{
  "model": "contrastive image-text model",
  "grad_clip": 0.5,
  "lr_schedule": "linear",
  "warmup_steps": 190
}
Rows from block 3 of the text encoder, named by matrix and row number. Rows with one number belong to one attention dimension. Each number is 128 + 32 x the weight over its row's rms, rounded and kept within 0 to 255. All counts start at 0. Numbers have three digits each.
# q: attention query, key and value (stacked) (text_encoder.blocks.3.attn.qkv.weight, 768x256, the q third), inputs 129-171
# k: attention query, key and value (stacked) (text_encoder.blocks.3.attn.qkv.weight, 768x256, the k third), inputs 129-171
q.85:116165158149147121131088190138103131141055134115129165089146176122073146155146130160117119193153111064169158115151100069120197139
k.85:119144088105153147142131201114118149112093104125185173153111138186073169149112122118092118105141099174147158076111071092144163069
q.86:154165096158091121101129141185136192155132133097166131069164157096153141173159118131144151153114104150144169093128126137112141111
k.86:060117143113156160132106140134086097104106087132107133219140116199094133134142073122114077129164149036089126102139095134147124166
q.87:151169098161103141107123161170153180145151130081149127058178138079142133186160122132130151174120121143132171111136134135093145111
k.87:104103100126142130146110133110122097100089128146129139255102115255114162132128115116093092125140118098084122106129090151153121144
q.88:103091148089176134158139107092110065113150183166089108201088081157112112086098141141112107087112164133100088156144134134145087145
k.88:190110193132092144125169122129152151113196098147128116073096105038134082095123158145189137087146108187089150146114167155114103131
q.89:147082146118115126158132106102124081130081145163120152150095132152111160086120170119117154069100096139086104126142151176138078132
k.89:103123193086146172136117156148107124163110167091091144089173151043106068092139101110163092129131161121112146146105151110140171109
q.90:180129142148121083155083110128120126128098086171183158127113183150131157114095118119168144102089036120157127092109102121126114121
k.90:094168126119168179151159203143117103134122137083132174085163151075058105165120089142091126175104186108162124152120119114115145109
q.91:128136141130133149139147079143145146169002121137093122112096154113148107120150126163168129128140097148120140132066151167125094169
k.91:161143099131127142123141126140144107113145162063116085108104090137082169132104138121147169155071154102068123120159142094075123150
q.92:114090138121112104125126125091099111105193132157138151172129126164117156110087146103084110102123138102142092130147126127156136122
k.92:070132163105111114108087155153104132166132085142152179088173188069145077157142098145115090136193109132200128125083102114149143116
q.93:145158173140105115129129122107176128132001115161124157113067189139112119107121117151155152094137054148150136099088119120149147125
k.93:136169109131176143141117175136093130126107147079145167110111137115063153163128093125144151188084139064147094146137109088103154151
q.94:125078149114147104133136077099104090119158152152097086206086093165139104078105148128122120079122150123116083154135147133151063153
k.94:123126170145120122110138114147155132146176124128114120012159121000165095116131116143155156118121131160129124156121172125117082158
q.95:108106115103118121129127113109129099118227109124138101194130094146139137094111137104101132089115144150106098129160149125145088133
k.95:112096191137122115123106062127122129155161139165096112065184147022195052100151138120165105091168125142144115151104163151144115127
q.96:131145164119142148100156117157162123164166199092088056179122103153134114103090111152165145154093184106054101165183170114095089147
k.96:133110101132152145133148123135129109106128126147118101139080086165112147117128148159140169086119118138078100141143174150136113169
q.97:170159104126113122079145189136165144096113135093127084092123112142094175100112132166144151183093135118082138138178107138123174130
k.97:100095158132101157089131169181129100147134111129148129165148144218115203162140104082123094153117151049109094131146120166108145154
q.98:101112127149147109103130130108135129082071152140129153079102089123095132101146160135070129130144136117070135145121142133140144191
k.98:179099126118128122120093088136130108130116075131194088161122169189137120128093119162200152123156039134155098111163107103144125118
q.99:109062141101140107181123060119109105135152137168106172167114126117169081150108142123113115086148139137174092150083144133152086099
k.99:085126129113146124131098122152112145138153095104131094058141109000134019127143125130157115099183148182157160131132137111119139144
q.100:151170084155098134106124182167181142131125124079155094080183119104107147149152115140146168165104119126117134124158134119108157104
k.100:123106106131156148129106125114110129141099111152125147255108135255117128136121146119117107109142105097072105102142109135153122125
q.101:117067160109156118165114061103108095129143140166098129191103129159162100122092138124124111082147130129145089152122125139151073135
k.101:087116124110116133132129159154121161145155132112140117026163110000125071146160125137087100128137191172163128171108170125130127137
q.102:145111135094121118157118090138139118154156141145113123177139137136153098150064112117161136118128145142161080136122127153128106077
k.102:091143141082131182144132191116094131164150092085132151136161108095070041125124134142126100098151160091116108162105124166117174117
q.103:134058149102153137179121069131119140170077108138107153125121174129118065179097151136124107091131120111178126148113131177145109093
k.103:148118061120108111125082184138089158130137064160238148164135122130130102120164101121134106108156047173178156081127090100177177102
q.104:121124109155127148169096123168106159165135070098168170095206190071160075200138114114165126102139095132194096112128101165090133092
k.104:092179098124197135189138136088138136126082156130036161202130123139147082127142131126068129102125167123132165158096130113143109092
q.105:118146138122167152131148158196162115178149160085119100124190155115122110194117106155163159168089137103117111165139134143092116091
k.105:098104075121098123122122113123152132153108067176133134212104109214138143144144120109085093086155129157091155099107141121149115124
q.106:127094132108150087121165055052069190108108201164119136113076133135159117066123155128095087092116140148151123127119146136139114164
k.106:181130149107112163132096126169141123134165061089161098133131161113133088111131097154218173155187122124188107115153095090083152105
q.107:152175102139116142118093174162168098120129043085146142117194168090117094183136108153186179159157102117143130138131107121095164086
k.107:048124120132129116157185123148086136144115172157081141150135120146137166144141107066029068108101161125129153100106129182147109136
q.108:115167111150126134122139172084103155117097109112148192056125143102099183135160139134085109139122091120137178115094120154127180138
k.108:141137131129113110117134102118135119115097145137127156144133193188179201117131110113114114170118134126200168081118064092160125082
q.109:105100154111141116136156060066086145094096199197096109163060108174136119053114144122089090100105167125104102139131146121156096167
k.109:183112168099113156104094134171133118133188082089185113097129157092103090117101094169235163138166111134162118114129113105088165114
q.110:149186096148095132105132185171139174137129099075161119069174133092105172166158126131122150171110109127141174097130118126101172112
k.110:135133117117152125145111122099119112112085147162113151253111144255130191104101133099098103107109093099111129098148081114147134104
q.111:091075146121155135146100066095108075133120123178096147173081113149156085107104149119106096079187128134134101131096125117168093156
k.111:107121109134111103133142118108142148128148166133147121017182119000130110127132130139089111142116145188182115151106139130154111134
q.112:127173128158135159086139185134130141119116118094151115090150122121101146113177136134123144154121113112082166115134125104107146160
k.112:167136103148147083130149093118188110083112161176094129162092149182177216115122121121133160123094097153129137100139137096149073127
q.113:149168074160073105101135172140158118087164120129141115121138069132114188075174133115088150197112152151108175102138152066140150149
k.113:123100195127154163090128095149127110150171164072096098089125142147100123121058142134196132168104139093070072172177142153076105202
q.114:104078149116133118135145034088081148096149135169089128183070113146171089080156155118124097079168181127150131140122155104148130152
k.114:118123188129115100113160106123100134131157153088132106000173123000080109101104129139140139171118137128161103155113126166106119155
q.115:116091155114150139132124092103124087114132131179105128194074115182136123085101110120123120095146136131103118135121126120141083156
k.115:135113152098093129086162142155124168135181174128162086000135125015117126113126145150158140144074139149150109140127176127135135138
q.116:096122146094142162151171084074067159170125173148122197133094166111144102120128116121093088101109147135176116121084127140135119113
k.116:151149162099114108134096139134103135142159097083148161106152163048162058122130111154186139168186145106215137118096093105101165103
q.117:142132127117119097108156126128137116089170166139094050135084072159131146041172143131116145161142174140077187123161140071138140174
k.117:155097180132081108083152107152141123128176137120155069024134111087103158119104137127171139165103122112092078152165153144108115168
q.118:086079119130153117156112062121126136139137140181132147171099099119176082132103137121113109074157163159150084132114133133151083112
k.118:172153157118139143137067103095112141125162089057120125129133127079114000074094154186216161132171080119120118185115133125105148151
q.119:150178142156126188075133183165150137151145163094156095114150141123107183108138125155143157177079119128039176143129150153110139162
k.119:073091112137127104111159084140168105121097112208133146121081163147181206143122087122082068110129138168162153115079109124183114139
q.120:131109136103132087132105067098109174128141165134124155137123159109178074147090147118136104114125125152175096124120137127139094108
k.120:108171143100134170142117185154105130142141084070132128084161122041100042120152124149176143146157168108169115158142118121093168155
q.121:138176090138103110108121172142133185119117115085168135057169153076109136166149143148142140158118111132166141107140109124116172109
k.121:125173151171163113172116139127103081128059104059062151228168144242102147147118073107117148173147142038119150147158090139054146132
q.122:100092144101167142141121088081113094129133120176112124183067114170126122107091133150117095086148133147101109146123121130167096156
k.122:146150139135126122114152153144161116098149151088117079000138088021143122130150130143133185150082123150124115144166145088108108159
q.123:141182078177106137088111205170157134133118084100182111077168106118110161144147120124139150141127096138127126093166105112125172116
k.123:106125103115177126159114117079124116125068164166089138255112122255106166127114145116054096123120110095074110145143125165159099125
q.124:137098168104150149160137093131147092130128128157097103190102142181125119094110106113150143106119150121096096162109145141123060126
k.124:131132117096112113121147136136107175118162143143149096014125070035138124152161158134133151094123128169138134106131167108142132125
q.125:132172104151117155117105223180140092153115063111169133098142117132098170164140093131132127119145067122134157112140065128161187123
k.125:081124105149150111155193115086163128124066201179065140178110120176141165146152154078025112111097178127084147160098148150196079111
q.126:142116122102121109148084141150169095086119051112155106186184152145134089122104075115179147126115101099177032129156099073123059105
k.126:143163103109183181202148155161103152133116141128087130142091101138131090147203124078114174054126150157158137107160137141130127067
q.127:149152142166131162110157193172160095147130139095119080101157108144093182122146108116153169155082110125095132129172128124107160123
k.127:104096088135125126111120109088180123128110109176122149223084112245131189135106147123065095106142110146056132110110127143172101139
q.128:102118142108163157152155146169113103158178164132115110161150092084106052093090080092138120114114170129102134160105106157107164117
k.128:159102114170123062121104097125142115061136159188128130139091126171157211096151163148110158120146112109138127136111182127166112162
q.129:151092145098155125158125090114112096140087143174121134190107115160135064098097140111135114067118115152101102140114138150148101122
k.129:114079120127062110086147148150139140087168125155155131000125077047132163075150123154127125141116135157146110136099141139136110167
q.130:145132154134153141149123183135126126152154153129127099138140064102043102094085116092122150120076111133109122113144102156122184122
k.130:092132067145140081062072121111124133067128112204180129142083103184139212108164149175082086130183107143079148113115112113190114176
q.131:105081170069141124150120093121103083128137096136081114204091127157142089101136110145139120082170163122101120171111132132106103141
k.131:207115135129095097117132073102180152096162149129103075068099091111131145088118173151179164092111023176166167069160168094164125117
q.132:120108129126171135130136195168128124171193176130143121124164068084096108117125106124089147135094137108099154154128117170103178128
k.132:115151084129146114107090116096119138069100098168126130221084122240169147128130143134087096101198105139109147081132101117171136128
q.133:149165109148105162134123134054144136087051118154115172127060176211132210144139151161108088137134103134128115114135161182164095127
k.133:108131156095075199099141158164110177166117072082150147098161181068116090133125101108165100154142168109175150102110074117085137111
q.134:150129121154055104077121134125156168115109092109134146072126167126179168162177136139151141175181112126160136092125148089129137119
k.134:080157152104159155198177122134093139178114126089088139220159146153111076186110109079103081149133175087125153157131109141102139086
q.135:102113154144143154111080202121135105106217133115176108097123088118084120085118096130141118150159106088114128134155071100086142194
k.135:142152106127184115124095121098106143126109118139100124230103150232141136184124169176078163094174085103099130117153154125179139137
q.136:113168106171060125086085160067114146096065104147154173080095145168102207173117153136083091144130074121161134056134136133184136119
k.136:098141158081117194135172171158109134206105107069122145124160178088100066148107084114139100154136192119148132150099076163068144117
q.137:109102087094073111089148083181165148153136081129104102157135119096219081170170109150137125120182189181102115136085160096136135114
k.137:131125147132158103154151131111129100117123165122095113177114076198118119112128139070126145106099120093100121131175104140117139103
q.138:130154095160131136130150160175160162142149134093149123084166131094127164168164135137117146185098148125136175134125146129111174114
k.138:131160133131163145124106116090129135120105110124112130255092151238144102124125141099133125092168115113101173084137087118116146097
q.139:132157109145119109102117082107122169096094119120141125085116179145164160172157181155119132141125099131177114101147136111158094133
k.139:139129128135108146117105174150150118185148079100161124100152112054088077135096083148173140143101117168098092161135105117101126155
q.140:156146089149116122123170112196144173144141133121163102079164106081167167180165157103119138180103130140130163097111163136127150110
k.140:102159088117153129117095152110134098103124106147128131215079090171132099116120127111106110076202140146071146123134066119143132125
q.141:103140093174091100109121143122126164122108109131165131053155105091114178169152145128075133144114098144172130065133120109158145126
k.141:107146129115177179157154170140118101170074158131135128195140150173109061168123088096118100120116205114099108167150066180103126115
q.142:122135085137133121122172058126125163123064145120104166119121164130179146172147187151088116140128177140131095150134181149178110099
k.142:143114166138116144141113159160151095150151112093120154126160163110094088113124059110194152180075143133128104168106118125052115130
q.143:118141087089132133153144037143095137142093140118094169158115218148196084159155130147122101120163166111107175172129153160145109110
k.143:146108169143046093128148129142146123130189134116129159048168161000132163103132109095172155177071105162171124134102153129087140112
q.144:139131127150142128103106187148097126157141138098152115099176086051071098115075118080124131119137096148167113109145070095128201114
k.144:079102102135184103152171121112136105140119222162140147198128143201129212128157120152054089159115213098074118194124186200172131136
q.145:104133133185117124092083210068141121094143142116151131100126080157047199094099123134106116150107066107120101105171118103105112160
k.145:132153119101202201150125163131103119138069158114107137232135169216116091172126154142100132108163163095142114144135111145125155083
q.146:159114167094131122140100111078121090118089135146095140155101146142125061094078106131185135073150103151141084134144100119138108120
k.146:106092159116082089129160119167103149151161150134150130000171118029128168109154117130125108164087146076138111157114167146138103169
q.147:130119156109146165162133131059129096095123155160102146164082144216096142087110103136136109112090128107104129149126123165115067137
k.147:182114149131063133082090121153122176128133051098159118013144157057134115114123142159189157116155066156189151081104126097128119161
q.148:154099175082155146159124146145134081164167116128099106178132108122109052084110087118181154100147143130103127168118108139071140125
k.148:132112116151111087096114060099134155060142144157138104102094103156169213093152184144114125108150048111127161074149163104195116177
q.149:167121104088121118156187073191165152178118099165126111186131117117208088174174152091133141097084168170120139125076175144145116093
k.149:117122114143095104090102131139135110066139106146158075089088041113118133075117122105151088101164098140090119102155092128134090174